From a checkpoint of a small contrastive image-text model.
Training: adam_atan2 at rate 0.00081, 10300 steps, batches of 256.
Rows from block 2 of the text encoder, named by matrix and row number. Rows with one number belong to one neuron. Each number is 128 + 32 x the weight over its row's rms, rounded and kept within 0 to 255. All counts start at 0. After the name is the row's rms in percent of the matrix's.
# fc1: MLP up (text_encoder.blocks.2.mlp.fc1.weight, 256x128), inputs 104-127
# fc2: MLP down (text_encoder.blocks.2.mlp.fc2.weight, 128x256, transposed), outputs 104-127
fc1.58 125 [117  99  96 133 175 164 127 158 121  65 150  98 154 114 120 165 101 140  82  96  75 148 226 145]
fc2.58 101 [ 78  82 201  95  78 108 100  98 174 152 106 143  99 154 122 130 157  84 149 190 107  93 184 100]
fc1.59 038 [136 138  89 129 199 137 125  92 109 144 158 109 131 153 113 147 180  90 197 130 237 157 119 172]
fc2.59 035 [207 149 146 114  72 134 125 171  97  99  90 140 124 138 136  91 110 128 177 106 108 145  73 118]
fc1.60 041 [ 69 107 116  81 167 134 137 148  97 152 139 115 165 100 146 124 105 171 130  64 104  99 125 107]
fc2.60 039 [188 200 136 149  98  98 158 123  87 169 142 126  75 190 151 117 151 143 135 156  91 123 129  91]
fc1.61 040 [107 109  72 155 120 114 129 166 151 131 106 151 120 103 117 155  59 178 111 107 124 132 115 106]
fc2.61 045 [206 115 123 169 168  87 106 144 112 111 126 178 116 138 148 108 161 158 168 100  95 175 171 106]
fc1.62 158 [120 128 173  92 141 122 140  69  72 100 106 160 108  53 213 195 127 146 123 156 178 135 112 116]
fc2.62 158 [ 87 118 113  91 147 170  96 123 132 132 152 126  54 129 143 146 188 132 108 151 117 162 122 176]
fc1.63 044 [140 125 159  99 100 128 125 134 182 118 129 139 149 156 117 181 106 183 148 102 113 200 119 120]
fc2.63 038 [114 116  95  97 100 173 154 110 125 171 166 138 175  85 141 128 164  68 131 133 121 150 107 149]
fc1.64 105 [114 102 166  91 143 150 122 138 144  98 106 142 122 148 120 176  80 139  88  51  99  95 130 160]
fc2.64 087 [139 118 145 121 110  92 109 121 144 134  77 102 158 168 181  99 127 142 122 102  99 148 124 128]
fc1.65 035 [173 151  58  65 136 123 189 161 158 112 124  79 126 147 190  80 112 122 154 100  82 122  51  72]
fc2.65 034 [109 190 113 121  71 130 157 116 143 110 175 168 125 102 185 148 118 104  98 106 156  72 173  73]
fc1.66 128 [126 122 124 171 142 141 148 164 141  78 190  46 169 130 100 132 120 113  79  80  98 173 177 177]
fc2.66 149 [100 102 169  95 116 143 126 126 137 178 128 198  37 127 129 131 126 129 177 155 174  77 117 116]
fc1.67 037 [161  96 128 136 195 121 117 109 134 147 100 119 165 139  98  84 122 136 109 137 116 163  93 133]
fc2.67 037 [181  79 124 132 145 176  92 109 144 138 130  80 109 149 115 211 124 113 124 174 103 145  85 145]
fc1.68 048 [187 143 135 166 165 112 101  54 134 143  98  83 209 146 102  95 111 144 151 183 178 105 100 147]
fc2.68 049 [108  68 127 121 110 171 142 124 103  79 161 120 113 113 166 104 146  71 141 122  84 147  70 206]
fc1.69 174 [140  80 111  73 163 189  84 132 149  96 141 103 136 148 144 131  99  96 118  75 102 107 122 125]
fc2.69 162 [102  91 131 112 120 134   7 117 149 147 122 120 129  74 137 105  78 160  89  83 122 141 152 193]
fc1.70 038 [123 154 114 179 101  84  70 128 137 102 169 140 198 168 183 154 138 137  74 157 119 176  97 149]
fc2.70 037 [125 160 123 116 132 138 121 169  95 145  54 105 115 122 105 117 145 192 108 158 113  95 117  85]
fc1.71 038 [128 112 116  93 145 165 114 182 127  97  97  76 143  82 175  97  77 177 138 149 173 122  58 158]
fc2.71 035 [ 89 111  98 202 163 127 105 141 153  95  88 190 132 149 121 189 118 167 150  93 118  91 138  74]
fc1.72 037 [ 87 182  91  78 159 110 132 114 170  59 140 183 141 164 149  96  74  83  75 144 174 118 101  90]
fc2.72 036 [138 197  87 119  88 147 116 128 114  90 106 137  44 191 142 199 142  80 142 127  84 140 134 167]
fc1.73 142 [140 127 150 145 122 111 187 113 149 157  44 142 140 128 112 163 142 136  95 117  85  86 120 226]
fc2.73 151 [129  94 141 106 104 100 141  86 193 137 122 104 117 111  63  78 129 116 126 173 134 174  73  93]
fc1.74 129 [ 49 110 184 103 163 198 131 106 120  80 111 133 139  90 163 172 119  89 141 128 104 146 145 123]
fc2.74 135 [140 152 122 184  85 150  81 110  79 175 147 144 133 142 135  88 192 115  64 164 126 137 113 106]
fc1.75 042 [126 131 188 171 101  88 141 120 165 185 129 159 142 118 119  68 159  95 150 133 174  93 190 175]
fc2.75 037 [106 122 101 110 113 135 146 156 135 113 156 168 130 169  88 142 152 135 133 131  89 197 143  80]
fc1.76 130 [107 104 194  56 202 218 136 130 134  97 134  91 169 152 148 175 110  83 133 131  95 137 149 112]
fc2.76 140 [ 97 141  77 150 125  73 149  65 156 149 148 113 142 100 118  32 167 117 138 146 150 174 145 126]
fc1.77 083 [125  93 137  87 156 161 113  93 139 139 125 110 187 103 120 119 117 113  99 119 149 161 137 164]
fc2.77 076 [148 161  83 136 125  94  97 150 121 122 123 115 143  75 137 154 121 165 100 144 154 120  94 139]
fc1.78 037 [133 104 120 173 147 118  97 180  93 136 147 165 150 160 117 159 161 110 206 142 167 145  89 120]
fc2.78 040 [180 149 153 160 176 149 103 147 114 104 137 148  63 184 133 127 129 132 127 168  85  77 154  63]
fc1.79 034 [ 75 122 124  79 164  82  77 107  74 109  93  95  98 121 131 193 121  93 184 104 122 118 142 141]
fc2.79 036 [ 49 150 133  83  67 128 121 124 144 146 128 112 104 152 107 130  83 119 133 112 143 175 121 161]
fc1.80 040 [102 120 114 104 136 162 153 154 125  99 120 153 164 144 130 158 134 169 159 135 139 131 130 144]
fc2.80 047 [143 171 172 162 117 114 120 136  95  68 132 105  58 215 145 115 137 161 164 140  89  83 176 129]
fc1.81 038 [ 80 139 101 152 150 149 153 159 166 108 136 132 146 173 126 107  62 155 108 125 156  99 137 148]
fc2.81 036 [143 159  97  99  54 156 142  92 100 113 198 141 152  93  82 155 131 112 157 171  84 186 148 101]
fc1.82 041 [103 199 106 142 174 149 171  95 105 154 134 154 169 162 123 127 172 112  88 119 175 129 145 126]
fc2.82 043 [248 120 113 149 132 132  93 148 108 137  86  60 130  97 176 124 123 127 207 142 104  74 117 144]
fc1.83 127 [127 164 121 129 166 162 137 126 128  39  93 133 151  77 146 188 147 158 123  71 106 131 125 175]
fc2.83 143 [200 142 127 112 110 147 109 158 162 118 115 154 133 193 158  84 107 150 143  87 142 150  82 112]
fc1.84 045 [143 135 107 159 137 114 114 104 172 139 155 121 229 187  89 109 145 106 130 184 127 226 148 122]
fc2.84 044 [204 119 128  81  94 102  61 113 161 171 136 118  92 101 153 122 100 139 106  57  89  57 149 184]
fc1.85 121 [ 78 110 124  99 162 175 152 141 130  92 111 176 109 174 152 158 112 103 126 114 138 122 160 161]
fc2.85 132 [167 139 150 135  75 101  70 148 134 141  96  80 107 132 120  69 146 140 133 160 163 160  99 116]
fc1.86 139 [114 161 147 111 186 172 132 131  89  79  74  97 152 113 130 143 170 125  65 108 100 156 129 160]
fc2.86 142 [106 157 137 142 102 108 138 148 108 112 140 137 127 123 134  84 163 175  85  65  93 168 144  99]
fc1.87 117 [136  73 138 122 163 194 126 143  93 112 114 106 194 167 135 129  83  90  57 117 139 130 132 155]
fc2.87 108 [165 112 126 112  77 102   0 118 113 141 114 130 101 125 100 147 192 101 121 155 129 109 119 176]
fc1.88 119 [119 173 157 107 145 143 160 139 162 108  72 148 164 151 127 166 119 101 123 109 121 103  89 190]
fc2.88 121 [124 137 140 165  82 114 125  94 200  90 131 113 135 108 149  73 162 143  93 154 156 182  99  79]
fc1.89 044 [168 118 159 174  79  72 122 129 172  98  68 162  71  94 177 118 107 172 143 145  82 140 160 174]
fc2.89 041 [171 161 134 158 131 219  87 186 130 136 157 118 164 131  96  64 145  72 157  99 181 147 121 148]
fc1.90 034 [155 129 141 158 128  80 173 104 133 182 110 181 155 125 115 112 158  78 123 123  91 199  83 152]
fc2.90 036 [148 111  83 106  68 202 118 144 107 140 158 160 135 134 156 214 129  82  71 100 129 102 184 144]
fc1.91 044 [136 149 123 178 206 122 154  73 141 134 175 156 195 172 127 167 215 106 115  90 160 105  74 126]
fc2.91 045 [164 147 153  82 102 103 129 168 100  43  60 136  96 111 159  83  67 142 135 179 120 114 132 139]
fc1.92 132 [144 130 114 101 163 168 110 165  95  95  78 114 163 120 139 120 170 110  83 112 142 135  82 149]
fc2.92 120 [172 119 143  90 122 115  34 106 122 112 102 132 130  90 130 113 104 167 109 119 161 135  88 200]
fc1.93 038 [106 150  90 117 130 128  97 106 123 134 109 148 127 172 111  77 219 136  73 134 164 136 155 113]
fc2.93 034 [172 135 139 136 133  62  86 131 105  79 121 128  88 184 140 148  68 114 124 126 153  98 123 199]
fc1.94 132 [167 170 172 138 127 106 200 113 116 127  92 103 130 107 115 144 126 142  72 118  89  77 111 228]
fc2.94 144 [ 94  64 133 127  58  95  99 114 153 135 118 110  73 153  70  89 130 120 123 164 108 156  96 107]
fc1.95 040 [147 123 164 125 156 116 160 149 171 105 125 135 145 101 129 117 154 126 101  83 137  96 105 157]
fc2.95 032 [158  72  65  86 124 109 104 169  97 130  93 158 130 152 121  93 120 106 115 124 153 171 175 132]
fc1.96 188 [138 121 147  91 155 106 157  56  97 118  86 178 106  83 228 200 135 116 119 165 161 149 110 134]
fc2.96 170 [ 90 142 139  57 158 168 123  86 146 120 132 154  25 130 147 138 175 133 132 171 147 130  86 127]
fc1.97 045 [115 167  84 127 162 149 146 145  76 156 113  95 124 133 124 125 108 120 120 134  87 133 143 189]
fc2.97 047 [144  99 171 126 141 149 138  64 168 108 180 198 108 142 105 133  94 137 133  81 144 126 182 109]
fc1.98 081 [147  56  98 121 136 104 119 125 160  97 127 110 120  96  76 147  92 118 123 135 166 113 133 144]
fc2.98 079 [181 200 133 103  93 103 121 152 114 144 132 156 160 160 133 109 162 166 150 120 112 171 151 145]
fc1.99 186 [132  81 117  76 157 192  92 155 142 109 160 129 166 138 144 141  74  96 127  85  80 122 140 136]
fc2.99 159 [128  84 100 118 137 135   3 147 161 151  97  83 154  93 152 123  73 165 102  85  91 148 161 179]
fc1.100 039 [118 130 151 190 125 158 130  74 113 186 129 147 124 184 120 113 166 104  97 137 123 107 122 119]
fc2.100 041 [144  83 121 108 132  99 131 175 140  99  78 130  73 117 209 167 141 175  86  85 103 108  98 156]
fc1.101 131 [173  98 115 125 128 118 118 113  96 100 114 104 131 108 152 229 182 128  65 119  96 117 170 164]
fc2.101 133 [125 145 138 158  51 102 151 120 165 109 146 107 169 116 131 121 100 120 128 126 168 149 112 100]
fc1.102 136 [103 104 160  81 135 157  87  76  63  95 112 122 116  95 170 221 121  96  99 113 147 120 103 127]
fc2.102 135 [  0 118 137  77 134 146  72 122 120 151 100 112 117 125 100 128 122 147 134  81 130 119 105 145]
fc1.103 111 [138  87 135 167 113 165 118  79  88 146  87 157 141 128 171 138 134 134  51  79 189 143 125 161]
fc2.103 123 [182  81 150 171  41 115 102 123 158 202 185 151 133 119 145  86  81 142 112 140 155 100 127 116]
fc1.104 135 [120 129 114 101 115 190 101 160  64 144 131 165 190 146 155 149  85 145  72  95 143 134 128 135]
fc2.104 123 [171  91 151 126 114 148  12 123 126 139 127 149 137 169 132 120 150 140 179  99 163 157 127 133]
fc1.105 045 [ 80 113 149 121  90 116 123  94 160 142  77  84 123 215 202 117 138  88  66 119 203 138 117 139]
fc2.105 042 [122  85 136 111 107 144  73 117 163 110 126 115 133  69 123 128  86 147 115 122  79 155 102 128]
fc1.106 085 [144  88 114 131 141 139  94  64  88 134 116 151 185 189 126 184  67 117  97 144  64 145 106 126]
fc2.106 071 [168  95  98 166 163  85 115 133 135 125  68 139 144  81 122 124 123 174 147 121 144 151 100 129]
fc1.107 160 [128  87 117 135 122 171 122 112 141 109 114 120 149  71 127 185 168 119  67  98  74 101 167 143]
fc2.107 150 [ 69 125 159 139 143 100 151 112 208 112 105  88 148 118 129  96 127  95 146 132  81 131 122 105]
fc1.108 125 [140 156 145  83 127 104 163 182 141  96 122 145 159 114 152 168 125  88  87 167 151  84 136 126]
fc2.108 135 [137 156 134 123 118  92 114 140  76 172 182 109 134 164 102 140 137 107  85 193 142 179 120  96]
fc1.109 039 [122 125 127 210  90 164  84  52 179  94 128  77 131 152 143 113 142 115 107 115 123  72 135 104]
fc2.109 040 [ 82 116 122  52 164 125 111 179 121 156  97 121 161 120 160 113 111 169 121 134 147 171  85 180]
fc1.110 124 [118 121 110 128 158 169 125 153  99  68 154 120 135  76 159 129 133 158 102  84 144 137 145 154]
fc2.110 118 [175 198 140 147 115 104 127 152 136  81 143 126 131 141 116 163 156 167 128 126 186 138 131  87]
fc1.111 147 [151 102 136  71 112 145  82 136 130 130 127 125 182 134 118 201 107 102 132 116 150  71 136 114]
fc2.111 144 [113  82 118 161 121 130   0 146 112 110 147 103 121 102 118 134 153 127 128 138 102 166 136 121]
fc1.112 112 [127  83 178  89 115 146 127 123  68 112  99 144 157 145 165 127 154  94  30 115 134  76 150  82]
fc2.112 107 [ 91 187  86 125 156 122 133 152 169 137 147 156 115 128 102 106 141  91 180 130  73 123  67 100]
fc1.113 166 [161  71  98 112 161 123 154 163 120 143 136 140 109 155 164 130  70  99 130 133  96  99 161 149]
fc2.113 176 [111  92 102 118 167 131 147 213 144 142 129 143 122 163 115 149  88 124 151 132 101 106 166 145]
fc1.114 042 [109 118 113 117 108  50 110 127 102 141 112 157 211 104 143 106  96 101 180 107  58 103 131 121]
fc2.114 034 [110 139 120 120 193  87 120 127 185  85 105 160 166 154  77 132 157 179 124 156 154 176 164 200]
fc1.115 046 [153 165 159 105 152 144 116  53 160 136 100 156 112 134 149 115 146  87 147 112 155  89 130 203]
fc2.115 054 [175  77  92 131 119  91 164 106 160 121 167 113 168 102  84 142 150 163  97 129 105 136 100  97]
fc1.116 039 [115 136 113 109  90 189 112 165 158 141 137 128 147 113 172 129 103 172 135 114 135 176 152 135]
fc2.116 034 [158  93 118  63  83 120 103  96  76 164 119 134 135 135 115 146 118  98 104  73 151 108 178 117]
fc1.117 115 [146 141 150 116 126 126 152  53  92  92 149 146 120 121 159 113 125 169  44  83 125  94 164 192]
fc2.117 098 [ 98 145 136 120 151 169 116 169 110  70 114 123 123  78 111  88 103 117 113 136  43 175 107 110]
fc1.118 037 [181 197 147 122 101 158  76 185  97 115 133 128 118 100 206 167  71 132  87 123 135 110 161 131]
fc2.118 039 [ 99 132 178 131 144 158  93 114 214 146 104  69 115 105 117  84 129 142 136 130 168 132 142 183]
fc1.119 120 [121 114 183  75 122 186 176 114 132 119  67 141 148 125 142 153 138  75 132 106  67 104 101 143]
fc2.119 121 [171 142  80 124  84  89  97  86 199  86 140  82 127  78 122 118 179 135 107 155 129 178  68 111]
fc1.120 035 [148 123  82 113 169 139 144 108 164 137 124  66 201 132 108 171 137 143 109 113 167  74 111 146]
fc2.120 034 [213  98 132 128 153  95 156 134 101 115 228 122  90 127 164 129 137 107 104 163 110 164 108 121]
fc1.121 036 [171  88 157  60 111  84 147 158 156 113 139 150 162 134 166 185 121 168  62 123 144 149 129  83]
fc2.121 038 [102 158 121 176  96 139 130 139 141 185  68 138 147 119  75  91 139 103 112 132 160 189  56 108]
fc1.122 046 [146 146 140 154 127 226 141 170 123 115 102 145 191 137 177  92  98 110  97 122 116 129 122 116]
fc2.122 045 [170  85 147 136 135 101 140 128 157 130 107 151  39 112 121 206 158 130  91 178  84 146 150 204]
fc1.123 083 [114 139  98 122 141 103 138  84 121 144  99  88 205 159 118 149  95 128 134 119 112 135 139 103]
fc2.123 076 [170 164 144 134 116 111  82 165  88  84  59 106 125 112 125 100 130 132  83 170  92 175 109 164]
fc1.124 124 [146  95 200  39 123 195 146 115 138 123 105 149 138 150 167 149 116  83 136 147 118 118  78 124]
fc2.124 129 [109 175 119  86 114 115 123  94 209 130 146 108 120 122  79 110 161 125 140 134 154 168  86 120]
fc1.125 137 [123 152 137 126 114  98 146 101 128  84  95  46  96 125 120 216 134 184  99  87 107 109 133 209]
fc2.125 152 [129  86 163  90  99 167  81 127 146 152 127  98 156 158  88 106 100  83 178 149 131 142  55 114]
fc1.126 173 [ 64 113 151 101 156 161  95  92 147 102 101 135 106 130 155 154 135  76 133 103 119 110  95 138]
fc2.126 156 [124  51 138 138  79 129   5  86 146 150 122 119 124 134 127 113 164 138  81 124 164 154 131 143]
fc1.127 128 [134 127 135 163 152 187  95 133  42  78  89 118 185 100 208 112 135  90 169  81 125 153 114 131]
fc2.127 139 [ 69 127 112 166 204 126 113 118  55  85 122  94 149  86 136 199 127 138  84  84 121 203 133 165]
fc1.128 127 [117 147 102 147 112 111 149 157 111  81 110 156 112  64 163 119 133 170 102  60 159 104 127 197]
fc2.128 129 [138 192 117 169 102 121 144 158 118  76 188 130 115  98 126  83 200 184 112 138 106 175 126 118]
fc1.129 036 [130  99 138 143 174  57 180 118 147 135 130 158 155 129 166  82 119 175 150  66 179 135 140 131]
fc2.129 029 [147 133 158 133 119  91 130 168 123 151 172 120  57 141  76 138 162 150 117 176 133 134 100 143]
fc1.130 044 [157  86  92 130  72  87 138 137 152  70 137 122 105 137 141 136  69 163 102 161  63  70  99 116]
fc2.130 046 [113 141 141 143 156 115  98 129 112 190 137 142 178 117  85 139 119 105 108 147 113 166 137  97]
fc1.131 140 [141 106 107 172 135 177 101  99 118  89 120 115 138  82 193 149 172 152 121  60  98 131  99 185]
fc2.131 152 [ 93 165 126 120 173 115  98 135 120 100 123  55 128 112 156 141 168 105 117 102  96 228 116  79]
fc1.132 107 [110 116 172  95 173 150 128 154  75  78 159 118 170 127 177 159 121  77 124  91 134 117 125 110]
fc2.132 114 [ 11 131  93 133 168 143 125 158 144 140 106 135 106 107 118 121  84 133 119  69  81 130 106 113]
fc1.133 129 [ 96 112 159 149 152 156 116  99 124  89 101 128 118 103 212 147 173 105 154 117 116 161 104 157]
fc2.133 151 [105 144 114 154 152 134  98 130  53 159 175  88 123 177 122  93 121  85  99 148  93 195 136  93]
fc1.134 039 [ 83 111 108 125 128 114 121 150  85  93 116 103 168 100 136 138 112 141 136 122 135 112  80  89]
fc2.134 033 [106 121  57  96  94 172 122 140  92 110 175 123 109 120 125  64 156 119 120 164 177  99 136 121]
fc1.135 040 [119 107  81 122  89 151 186  73 133 121 205 126 120 148 174 127  92 155 135 144  66  64 125 140]
fc2.135 035 [130 140 120 189 160 110 125 178 128  97  63 121  91 128  85 157 125  87 141 125 232 181 130 132]
fc1.136 152 [128 115 147  91 145 103 149  83  97 119  83 155  94  83 207 201 156 142 138 145 167 141 116 144]
fc2.136 145 [ 71 127 134 103 143 138 134 119 131 123 151 154  39 134 127 113 185 132 113 170 125  98 100  97]
fc1.137 039 [133 161  92 126 110 191  67 177 165  89 136 136 135  79 133 139 128 131 162  95 177 106 141 172]
fc2.137 034 [106 175 136 112 176  74  79 138 128 139 121 108 146 171 140 129 156 136 174 138  87 157  97 148]
fc1.138 121 [121 153 124  88  95 113 188 141 124  85 171 178 129 114 126 130  92 170  86 142 177  90 127 154]
fc2.138 136 [ 66 146  95 144 106 139  97 112  84 139 181 107 110 166  95 112 172 112 102 155  87 201 131  76]
fc1.139 103 [116 137 163 103 192 146 181 168 113  60 112 127 156 119 177 164 114  93  90 118 108  90 156 142]
fc2.139 123 [114 127 102  77 149 206 121 125 164  96 117 131 143 108 164 169  77 152 108  96  86 125 163 207]
fc1.140 040 [159 118 128 149 135  80  76 218 163  96 136  85 139 155 135 136 133  68 138 115 113 122  89 170]
fc2.140 031 [128 119 104 102 105 137 101 109 181 141 141 178 141 164  80 120 124 147 110 131 135 155 113  68]
fc1.141 120 [ 99 105 121 147 142 124 134 120 145 103 104  89 101 129 163 183 110 163  98  97  87 167 129 198]
fc2.141 111 [ 40  57 147 133 105  82  81 145 136 120 101 108 127 134  87  87  81 120 163 172 111 113 126  70]
fc1.142 203 [ 82  77 144  97 119 171  77  72 125  69 184  76 123 102 165 164 103 113 107  69 180 126 103 109]
fc2.142 186 [  6  74 132 109 134 164  27 112 144 126 138  86 125 112 139 125 118 146 127  63 150 142 121 116]
fc1.143 035 [119  97 152 149 122 218 151 174 162 121 127  86 146  63 137 143 130 199 144 104  96 106  75 176]
fc2.143 032 [109 197 113 134 137 103 106 164  71 151 108 112  91 172 107 169 161  90 137 141 160 123 146 108]
fc1.144 130 [119 113 171 105 158 166 152 165 129  94  92  99 175  94 157 145 174 104  54 111  73 103 148 123]
fc2.144 132 [ 50 129 133 134 125 159 156 176 200 123 117 105 134 105  60  59 143 144 170 133 124 106 117 112]
fc1.145 035 [141 142  67  90 110  80 117  91 125 104 141  81 121 180 132 158  86 155 144 169 123 140  99  53]
fc2.145 034 [116 137 163 110 106  75 101 147 123  78 138 135 151  69 107 116 148 113  78 193 128 102 172 175]
fc1.146 120 [111 109  69 138 158 122 162 185 122  61 167 116 192 102 148 164 102 150  68  92 162 127 179 136]
fc2.146 125 [101  99 160 136  89  72  98 129 166 159 134 130  88 158 154  61 140 120 193 166 159 173 110  96]
fc1.147 041 [132 123 151  52 105 128 114 166 168 137 120 115 119 184  93 127 121 149  39 116 166 131 224 128]
fc2.147 035 [114 176 130 109 124 139  90  57 172 132 180 146 140 116 149 103 134 148 181  70  61 125 115 116]
fc1.148 035 [135 115 152 167 126 129 140 131 161 148 153  96 111 140 111 124  84  92 130 125  52  76 155  91]
fc2.148 039 [ 83  79  94 112 143  60 104 116 147 174 131  92 174  78  98 107 165  53 157  69 142 156  83 141]
fc1.149 038 [180 148 133 156 103  71 130 137 119  96 160 173  48 141  85 173 116 104 133  70 123 142 108  95]
fc2.149 043 [141 183 107  85  70 115 100  88 114 181  89 123 109  87 146  70 140 151 130 137 149 139 139 176]
fc1.150 040 [133 139 101 122 132  83 112 127 141 141  99 132 129 180 148 126 114  54  72 114 203 189 115 145]
fc2.150 039 [188 154 159 116 168 102 135 166 139  86 132  74  73  81 178  90 133 141 127 149  95 117 157 149]
fc1.151 118 [114  83 159 137 149 141 132 128 134  77 104  94 136  77 158 243 139 147  90 124  88 111 126 217]
fc2.151 120 [114 144 121 165  78 129 134 172 188 141 157 133 134 125  86 119 167 146 137 131 147 143 128 104]
fc1.152 125 [ 84 157  92  66 184 152 152 161 139  90 119 168 117 132 114 167 112 119 182 139 107 115 109 136]
fc2.152 138 [148  84 165 152  97  92 116 134 171 163 157 109 120 151 116 120 149 115 129 150 104  97 122 124]
fc1.153 087 [105 109 147  90 114  98 147  86 132 124  84 168 176 102 139 128  66 129 138  91  99  94 114 122]
fc2.153 085 [185 115 105 141 100 103  83 174 173 130  96 153 143 175 156  94 115  95 174 101 104 109  99  97]
fc1.154 153 [115  66 105 126 113 104 170 151 124 172 129 106 110 163 171 140 103  92 138 175 141 117 161 145]
fc2.154 160 [155  88 108 145 140 109 135 202 154 178 134 123 126 160 119 138 115  78 135 144  96 146 166 137]
fc1.155 041 [138 122 166  99 127  96 132 131 129 102 136 134 142 230 137 103 100  91 121 138 145  82 108 116]
fc2.155 033 [147 132 159 128 149 167 134 121 166 140  82  93 104 116 153  90 103  93 108 137 151 161 144 130]
fc1.156 114 [150 174 123  96 195 112 176 135 121  58 102 128 140  69 134 137 106 116  95  97 100 112 100 114]
fc2.156 135 [163 152 140 157 104 111 144 135 147 162 122 162 122 170 171  40 136 104 145  97 194 160  51 142]
fc1.157 140 [108 140 158 146 187 139 176 137 141  82  84 146 140 132 141 185 138  75 160 130 105  96 111 180]
fc2.157 155 [200 105 185 161  81 156  92 132  41 150 174 129 122 174 106 101 158 127  87 176 175 106 158 114]
fc1.158 037 [103 158 115 117 129 211 128 132 164 131 103 100  96  91  84  36 135 148 140 140 124 112  53 116]
fc2.158 042 [161 162 183 158 110 101 124 157 165 173 176 138 114 120 150 176  83 114  85  65 118 159 122 167]
fc1.159 130 [133 105 132  99 123 204 107  80  40 115 136 142 196 109 179 211  78 129  68 102 136 139 112 151]
fc2.159 112 [ 96 134 111  89 118 153   1 144 141 136 142 130 146 146  97 127 105 200 129  94 134 164 117 158]
fc1.160 190 [ 93  75 114 121 109 133  79 111 131 102 170  65 131  94 161 171  78 126 113  88 169 130 132 127]
fc2.160 184 [ 10  59 117 134 141 148  33 111 139 129 136 113 118 120 127 122 120 154 132  71 135 148 116 122]
fc1.161 041 [106 103  85 130  96 136 151 185  99 106 151 100 138 185 182 133 114 134 122 148 121 119 121 121]
fc2.161 037 [167 163 152 112 186 149  80 153 145 187 141 165 107  87 146 165 141  82 108 108 101 187  63 194]
fc1.162 036 [115  85 184 135 110 152 147 170 136 107 177 116  54 125 148  89  87 151 132 152  91 134 113 110]
fc2.162 036 [144 164  53 158 129 118  79 131 105 116 119 155 172 166 105 153 150 109 137 126 129 164 189  69]
fc1.163 125 [107 135 101 115 155 125 142 140 132  85 160  96 142 120 145 165 138 110 100 150 161 143 153 173]
fc2.163 116 [125 126 146 134 141 131 141 134 107 172 113 161 144 163 108  83 123  89 136 137  97 127 177 126]
fc1.164 035 [ 77 171 141 199 128 103 132 166 146 102  86 167 152 117 122 187 108 120  82 141 153 180 171 134]
fc2.164 035 [136 183 134 107  65 155  92 150 171  73 158  69 150 121 160 108 109 132  93 143 209  78  76 125]
fc1.165 121 [ 52 121 131 114 102 108 144 186 108  62 146 120 134  59 157 154  82 150 123 136 139 133 155 132]
fc2.165 122 [190 138 120 151  99 198  66 123  76 154 150 107 129 120 107 131 145 106 121 143 128 106 150 167]
fc1.166 040 [207  99 174 153 111  86 110  91 146 143 128 197  85 135 155 181 122 173 130 137 138 153 132 168]
fc2.166 034 [108 165 140 157 137 150 129 147  86 131  51 111 167 184  92  61 100 113 157 199 115 148 159  92]
fc1.167 037 [136 140 142 120 121 180 147 125 115 137 107 153 200  76 124 113 165 121 147 133 186 152 187 159]
fc2.167 039 [144 156 123 118 111  69 119 136 125  99  83 157  99 199 151 133 108 115  61 134 120 116 162 102]
fc1.168 130 [133 127 136 119 121 130 105 123  80 145 103 127 161 159 155 171 110  81  78 100 113 129 103 132]
fc2.168 109 [153  62 130  94 124 155  16 144 134 152  87 133 127  67 152 154 170 149 159 114 124 123 112 129]
fc1.169 110 [168 150 105 138 130 109 196  93 123 130 147 118 143  98 141 131 169  97  40 111  95 108 128 164]
fc2.169 095 [127 129 102 152 131 130 163  56 140 154 144 182 131 110  89 183  89 143 103 136 150 139  93 108]
fc1.170 141 [ 78 122  95 160 236 180 147 158 138 122  94 157 161 117 124 140 113  72 124 102 127 139 130 168]
fc2.170 144 [124  90 152 123 121  73  94 112  89 126 171 166  44 164 122  52 114 131 158 144  95 134 112  99]
fc1.171 111 [ 90 161 181  51 115 105 160 105 139  99 112 140 131 120  98 159  95 129  95  97 133  86 122 142]
fc2.171 117 [ 98  93  89 172 114 128  83 143 161 189 163  95 113 165 130 110 170 101 121 165  89 194 113  57]
fc1.172 038 [121 144 149 151  92  91  98  99 141 128 158  84 133  88 152 144 146 109 112  82 151 134 178 176]
fc2.172 041 [158 107 137 198 145 155 146 149  92  84  98 189 136 219 120 128 101  99 165 142 120 127  67 170]
fc1.173 045 [131 184 102 171 143  87 131 161  72 182 138 187 209 159 190  85 160 135  80  74 170 145 106  91]
fc2.173 046 [188 108 112 149 132 118 109 173 108 140  55 100  82  89 155 133 110 121 126 141 113  75 132 180]
fc1.174 038 [129 123 106 153 119 142 102 174 102 112 121 167  79 140 123 101 109 164 143 137  72 122 128  75]
fc2.174 039 [109 115 136 105 110 153 128  83  81 157 162 108 173 117  80 186 156  91  81 151 118 127  81 116]
fc1.175 143 [139  59 124 122 141 187  81 120  93 112 119 132 164 128 166 132 119  84 101  74 100 109 105 124]
fc2.175 130 [113 107 119 111 115 111   0 127 140 130  87  89 137 107 147  94 143 155 122 110 141 140 113 171]
fc1.176 156 [107  96 141  90 140 174  96 115 145 101 118 154 121 146 149 184 113  74 139  98 133  87 112 149]
fc2.176 134 [105  92 119 173  73 116  29 114 140 138 111 101 134  96 137 101 123 159 106  86 146 124 135 176]
fc1.177 149 [147  98 100 148 118 178 126 127 110 128 132 152 179 145 181 115 119 115 116 123 160 120  94 145]
fc2.177 144 [242 163 153 174 103 125 120 147 126 173 162 146 152 147 118 125 181 159  91 135 120 123  74 139]
fc1.178 039 [101 119 115 123 126 140 123 138 122 188 193 127  96 153  87 133 151 119  99  99 129 157  62 156]
fc2.178 033 [184 198 108 110 171 127 126 138 157 175 161 148 120 151 146 147 104 181 112 151 100 126 100 131]
fc1.179 139 [148 111  95 121  93 169  90 132  74 138 122 143 170 143 112 157 103 141  72 101 147 132 140 120]
fc2.179 146 [177  93 135 154  99 148  63 120 107 187 169 147 115 144 106  82 110 139 137 131 101 114 117 162]
fc1.180 042 [117  79  70 158 139 143 156  85  78 166 116 147  49 125 141  92  79 124 153  88 129 105 189 121]
fc2.180 033 [145  82 140  43 147 121 144 138 126 139  70  74 168  76  92 144  89 180 135 110  88 140  82 137]
fc1.181 108 [135 155 126 134 153 104 143 131 120  36 143 114 136  92 144 120 122 149 109  80 169 135  99 213]
fc2.181 115 [138 149 150 157 104 121 144 117 135 141 177 158 136 112 129 146 139 176 111 126 131 162  74  93]